From a checkpoint of a small segmentation model: activation relu, held-out accuracy 98%.
Rows from block 2 of a small segmentation model, named by matrix and row number. Rows with one number belong to one channel. Each number is 500 + 50 x the weight over its row's rms, rounded and kept within 0 to 999. All counts start at 0. Numbers have three digits each.
After each channel's rows are labels from the 100 images, of 14976, where the channel reaches its highest value: "top examples" is what is common among them. Only what is clearly more common there than usual is listed. The data: short English words printed on busy colour backdrops.
# convs0: first 3x3 conv (model.mid.0.convs.0.weight, 288x288x3x3, each kernel summed), inputs 192-287
# convs1: second 3x3 conv (model.mid.0.convs.1.weight, 288x288x3x3, transposed, each kernel summed), outputs 192-287

convs0.149:471445495477470509477469521491498432534491488558574491529393571560537580561536473611452498508495447429520539482393510495595464442430540500505544480485473534574512493428447523548557547474506658526525522469545491490443552408543642495508560563476434528520526578515631561535455548592518447462
convs1.149:430508454526550495543477490501582506472509442471441553564497557526559475533485515469584540588541537457463455548514514559463542622475485427451580506500575530510457568462502486452530471546520521502539545329463539454496532521471453512424519467516562589458532443452494551501416552432531507452
top examples: the letter o; the letter c

convs0.43:563561516496568436512546515473538528480500538436500434445595497471421556561470523452435476505474511546435522467601579632482568415591565461479491495424587481599492467500551464468446482393487545459426607505597515435525563479533533465481490523416486526510551446512455497602421564576391522492
convs1.43:540481504416493526486551545464421427487505535512569557467501470466554482520505518423465512554481515480567533506534445496565378484547522619575531488526469510513464509542440475492487582542466514561487578542603484435603351527512588558539500609510548483398476472507490516562458499525617499591
top examples: the letter k

convs0.242:503450523582580584468551451457578491542483443507503518566522551539559496477519448418480455489545561532531521507535414469583501501495499548445476486496529502558561525426459533520516468480555419425536493415537453526530456535510489510504636444501440452604466581522478497546480514410495535427
convs1.242:526430504419435473403543567538474525599546455418439560535441371473479468452456449478493468476492535463499555445470493408510415463504495510371575516467451513520499523540529548463529565492469440515430485538485512555532516550529414390558573538481461480476489567525493520562466511501454550482
top examples: the letter e; the letter b

convs0.66:399607483565513409586430450510521565471469511503520500463423491586515475464419420472434493532499405539509534522461590509553504477507532447493468421431533523568479437504569565520490449474422515493628519464449640440524401483449562509572493529530517403485452555444550466503446564406556423496
convs1.66:477518439577471488498510391516526581528581498508548468460520553501467500485465519487451485530521474486515447488465464564394548508581458481533493530547488483470511483460508399512473534434418534464506431474491504536569520549429467618512604523508473537426435414485467483520508480558521523580
top examples: the letter k; the letter f

convs0.131:399518487526464525571431517512435466490435602514551515508425463544510562513556415605529585595522523464407493463495547468536521569578558513568589529345502543625473499607498509440517460456484547566524480533452495491525537411442645504463434472526489472545503558570492483462450432530522481518
convs1.131:555541380438525570445497520484461553438605462476481477476498531532506491496421495535557541445552488603530475621458591555458533573418403458555522534520465478409511590549545564531482492462509514445465470448469507479492541542522503450450508516386543554482567555430602544607458553559512480441
top examples: the letter w

convs0.75:458566523533464479513459499552473513577515577481488470623418482501593545447449429516531559427525483417514505568449534431577439487440466512469513446432558414533518467467449463448498484406482542486537500439486469606393524418657497532546594488403452463485459504554449486575540473573475544458
convs1.75:503526436468631483642471529530558476490492387437497563484522412493513537471462540453572535564514566580538500482530473481511583536501534520502443470458513571491404484446478476513529467554468493509508547496425474555567530465384493579478447498568497476508520490539474463480538488437475434478
top examples: the letter w; capitals

convs0.168:462515449494453540429467540531433505542535484515384462520489449503545515505484508513456443483419446430409496463574487553468507457394404535498537465500441482512472519519481485499533493518524466548468400567480395567444500462577491511396481527528430470403542409522531521593477457533458491437
convs1.168:473549456492556524543455505500548527408553540454505438587456550558427619516547518454434513484523496489479473446500350487433550484484458462573473526493484453483482551516512550443482433556426521515443473528445454557504531483507586560570498418537513483510582549524399537537545532468535535451
top examples: the letter a; capitals

convs0.34:460465582459578503483463428581499484454547482455553541437491505542430497439565396438517427531494479438542523458467580435415475598494510591536488528540506517572589507431595550545497476461462513503483574490524503493444524532566527531611506492523491532546486532512500481531544534538483509469
convs1.34:537500472550443458456472488502613474495473475532506502491448554481557516525424551503516517476588486511519546522592564473476430438424538577539512556542473606482435556504516475465412444678477577470498494546477482451441491565443509548508537475475615606488517506475431514580507528405469548548
top examples: bold; the letter s

convs0.83:546521482450444460527480528387431451458444511506508577491402428505566583520517498501510460520441413427531454488455520526486545467547508471463605494483447523510539537466530489472515549507398486589572452557456496463487434536585592328550631498512409537520559497469570455615536435523551518499
convs1.83:437461489531510471498477502416499527455509558496473502488436560552583569456536557500561452469481439575486460569489591376476529596472550536587491533594460548477453502508464571466500457536474532575536449471471585535419573467512504592463459505511508512476519416464513553445524596627552468465
top examples: bold; grey ink

convs0.4:610453513398500539486569619488483445478528521476433431549496459427534504481521506549449558471459574502468522419438489465524433436539546508602514538474528521467458448551503411474427475585435573463398482507496558589487524552542510474509572427582444498473481504535533622536460484527503604476
convs1.4:432456403468479648503476367449545490445399433497516437542522431539512459528509613463570472587584487568510500463531493465418541506439432548565523543537494478441511424409567373481501499497492511454460489435437506577542511465530543470469524468481518560445424500412500470479523549444500588414
top examples: the letter e; capitals; the letter n

convs0.265:460582516493520518581478541513511479391484509550572508502542528530579536474525485526476471510386428546350535541501509450458521584500582442518479505457618559512495502507573600510488519493516395522459546525577518472560527429445444546470465466509551510519400415459521460418511524536590567593
convs1.265:466496552553625477477536457580409494595547566426486500476499538550481443555525427491493464422623607454523483485543531551454455585471484462485499448454461458480518474528498484582436483450530457555511510503460505472532449490449534466580433517512458585532521485502495413503519446527397564518
top examples: the letter a; the letter e

convs0.229:519595457416581547528521523480474512496457521497512480511497479566566522576390562499543458427484544557424457560542497560476487489503423543526444513460564531457417479473430485457491449391542571543490504562520576535458469540527513500352539437543537533521508440453469541405536349430509540441
convs1.229:444453527444426411427532432437457483466488538474442497492505497499512443476557394444482473498608419396630579453461522430560397526477476523516423487417507554469525633422492537414555495393462500538598544545479442488469527437470447465533501443438480510469501529567492499579534525640447499454
top examples: the letter e

convs0.245:446458512446467483640465534571397537511519531530430520500578462671480420487516454461580355490617401499479501536542587449574447483500427490406529480502455577471541499449558497564519518447555474634490561448475478555486513488520486587502425552569502528548507518543436551490499503594535475515
convs1.245:543486489522550520521447507614449467492487464446586435495533535476428446471496491447524560555561599480545435472484559554475466492461484518510452474536410488500412420471462475490541485487563450516447575465459511460484522493482408589453461463450485479581510471451534489307486460473501554445
top examples: the letter w

convs0.255:516488451502450572492448547393413481485491634472491446635440558465469430528450382542547417416573470526544545494540415465479512459474482488468560483497498445456468454536466464395539541407450455529512520598504446489503517380589523515484463520516531388492532532591396470486524387512497440491
convs1.255:537584515490546467572544567415495432526524471420504527635467415475468421494504443532464606577471510479476456559442427413461418498456502448384475491481539550494471485431498468507510477572523447453467434477461473566548483456476429503486499331471413415479555480544447545470524470561372383445
top examples: the letter w; the letter t; the letter n

convs0.95:466576547431485487552476471527521495563502415469546525592453428492442512467511482497507474511478464444423457602535453433488488562638549489524497520480478505548507560481449509574456450555413513483456460444614524448592460527491528490380584394424471457550383533464437507517603466452496470467
convs1.95:523452541594470459531548497573453483528554446524495515529575447524508518438596481456523445517415396461503430483454571506467623548473489593444445510504402559476527570466541541472474472393453496511463491552494421546545522494545526475427550445525434562551448411553491490539515562510479487482
top examples: the letter e; the letter i; the letter c

convs0.147:495448451462518512485490423445415567471444483436470564517578485507544484532532532513418501524498622482565444577455504529473581542522497427536465573547562524489515540540446544568542525543523574587507498427606513583500469545516465545498557453518455425516396514501485582518400503557497492437
convs1.147:455497445470439490467432459575513442554441457511485420452490453522478466542406498459500491506491443643482491443441503523536549384433455542520484500448477505588426529472521505488478479498457468428428469494493541446547450470453566414491469538509474486497476498470474476601520507383580535504
top examples: the letter e; the letter k; the letter y

convs0.141:478570523553547590489458564556482401456454366468486611488443487561592367468560581411473529490488465599526463486565510462551602534531523519449513534471435521451498464506424506527498501472586445461559503546471452587487478530451525551464510469589539552563416593451432474458536526562535498505
convs1.141:518477577581460455589526490484453521492488500498505541482518534461539549495476531450495468458456475471626450509504489522500492535525491499578522479591472497476485505514466473430519439572480475514531438473484502584519454537583515540401521581555508503499531453448506460440519486516531505540
top examples: the letter a

convs0.41:449479515438516431516546483547404515484547475561396543480522549502574400578503551501477503442477505486551428461500529512459545482463535460427481467488528386478496476416417429544437519539535425497563411549506531493464550414498499503424408486536531490508496555536522511627554486567534487555
convs1.41:528578511505506500627454557519576538426476462423540424496496466534437532470535550552467518523465530552483452486496505586551473466534377507499558515479419561503490574446511550452496453491477524391476473523431436562529512470428536439506474417469516453534520487438450521508479545426369498430
top examples: the letter a; capitals; the letter t

convs0.254:508555600474517446569498447489456563529500537471486512517567613464523477442538549543449542498539602488430477598449450526539570509513505444553477484382533413539517561574497517493461521431506434527517521485502497354505523426515539521523454419578521491484540494515503476491499517598527484431
convs1.254:501456625455581450568567589545533451498559553478619518429552512500536580558444505431450422429424491555498577472521459535421493460578512411417568456491468590519555533524525426517477491453569488512473535549536482519464462435448518490499408547494516490525495570538468464502549461572361500517
top examples: the letter e; the letter u; the letter s

convs0.93:484446539528536583546551544470506483454472555552485411618437488459523495592485520511525455470513458534537510421472542492515540510450530555554554624525529501577545394581462475434524484468430520553464517569505390422571471463572434582475536539507476528514425519504406460472455447625569543548
convs1.93:482487446512566574498477537497475522468451550499599539487456490445530544535415531416513557454483535507495427495544517396474468581510507510542504492476529485466550556468421436450502480506476556525465480446589481472475356504411541543461464507575433468535548415580506504531453572619511471518
top examples: the letter k

convs0.183:534505475473432491544550456468444475451527462628544494485440482465491571505541477463549490519470382495538471541534495395561492573447503467541447526456572520510605575479438449484545499507507539527563521566547455438615462495515515510403556458459461498505474519476492502573507408540541426503
convs1.183:482392514540490517430489437532462452581493354467527484563527390416553511463404533472529488493483562517402456455440530474417520420487479485422487396469451536511484537484548466456516433543527464434555460489441529507486536452577553416455429411479512491593427545541544514576426464470517545516
top examples: the letter w; the letter y

convs0.107:470508428583486465529453492572394494458570509439514512430486468464521476547461466410410519437486500403592500439443513561484465468538458530463537534502429533532592537458509445497440475523543588458563537509462450447487438462410494449489503590485564468425567512475519581635541522468434481442
convs1.107:567499370608506526478486505528469540480431514514526474502572502499420543459546576462429500558549458419535520504431528492496390460465396430564484526384515479529465509559490473510501474490429488486466484585516423421509510507467489516537520505519523549559464459520470550476509546616446492512
top examples: the letter a; the letter l; the letter i

convs0.135:466492487560568507627499508528569482585436554583479444404561546536463477520470437404589552434484473431530559433555573485473495597446498478486560420493471528439459525443487606392499522479558520486454552540549499545524533527434417485466546453490459530398439533571437508510546446525574517499
convs1.135:462535536425541570412484585551493506542494494507523533521444509470459548535450437561531481452632484482482535379516484555427545452501450461566482512534588543549499522495524587566528547453422450428479475489536589481519508538528478464592578560510543372433564483465530499426441518497467426447
top examples: the letter a; the letter b

convs0.246:533485481503544502551454481483494394446502423522503432528453479523501454509445508483577395534503441502594444511473559469479429511410543549572470496384515505450472487458405508466553523508513526575471423552391471540521449431603485570469481376514431526545503501603469478490466465527576522447
convs1.246:556491480538561459484512502527479449548552519486483645553490416537528433473469508560467573428452544529490457445541489501544421479444463492386479431361436464581548518572431528465547530462555434507435502476439421515526572495515482465405496498564490476562528584584448494529455456466472457487
top examples: the letter w

convs0.215:485431549521548534509544515552543518528525457484453483421576505440523513600413568580527553515532377489509472492504544529510419504564537475429453510484465472493461524510499524458475510380500586572589525453560540397520621427548519571526539558468427452484538481377519479487494550502500383509
convs1.215:604489523562461410473506547478490440587602504564432567460445493533611528556511524562452477548442584558540480526528486458546497474528512554428585494549540495519404557583511499552497542472501451517449489542570503486521469600471427550495615517488524528516472448501539534462495556497622530535
top examples: the letter k; the letter c

convs0.193:521422426571515550415439495519501516494468545488477489534437491449534448448474512434502515479409406428503509480432581464506509477466511461373457563577522475459468463505431492549508463550455567444455533444527439591432527545585533549557635518487513462423372530514551438499486557503469474454
convs1.193:460518548480477463473473433543578458529469584425553540579534424546534482614548458525396522485519506617435510440500383573523529514476408463517561515569511484619441486389502465494498592559417470428533517441558392506519466502389471529511526506542420558452460467405454489514534365440532462469
top examples: the letter k

convs0.28:551483554519519470557465529545437415524565493465456481492497497510503513517425510496512490495466465508517411553566431517509531508493511524470448599558524538522463575488491590529412562474517549546556491525489370385587523602552540467427591472516385460553507529515553511557589488534438514391
convs1.28:537557448516457450502587458520481528525465490478474489546570509509558412519576544475469497584523467490524442512502397532473532486447491467443447466504508478448408501467523581517427567530479402482394478520526527497445505477448438456490577450550514499513446487471425466413523460416566557437
top examples: the letter k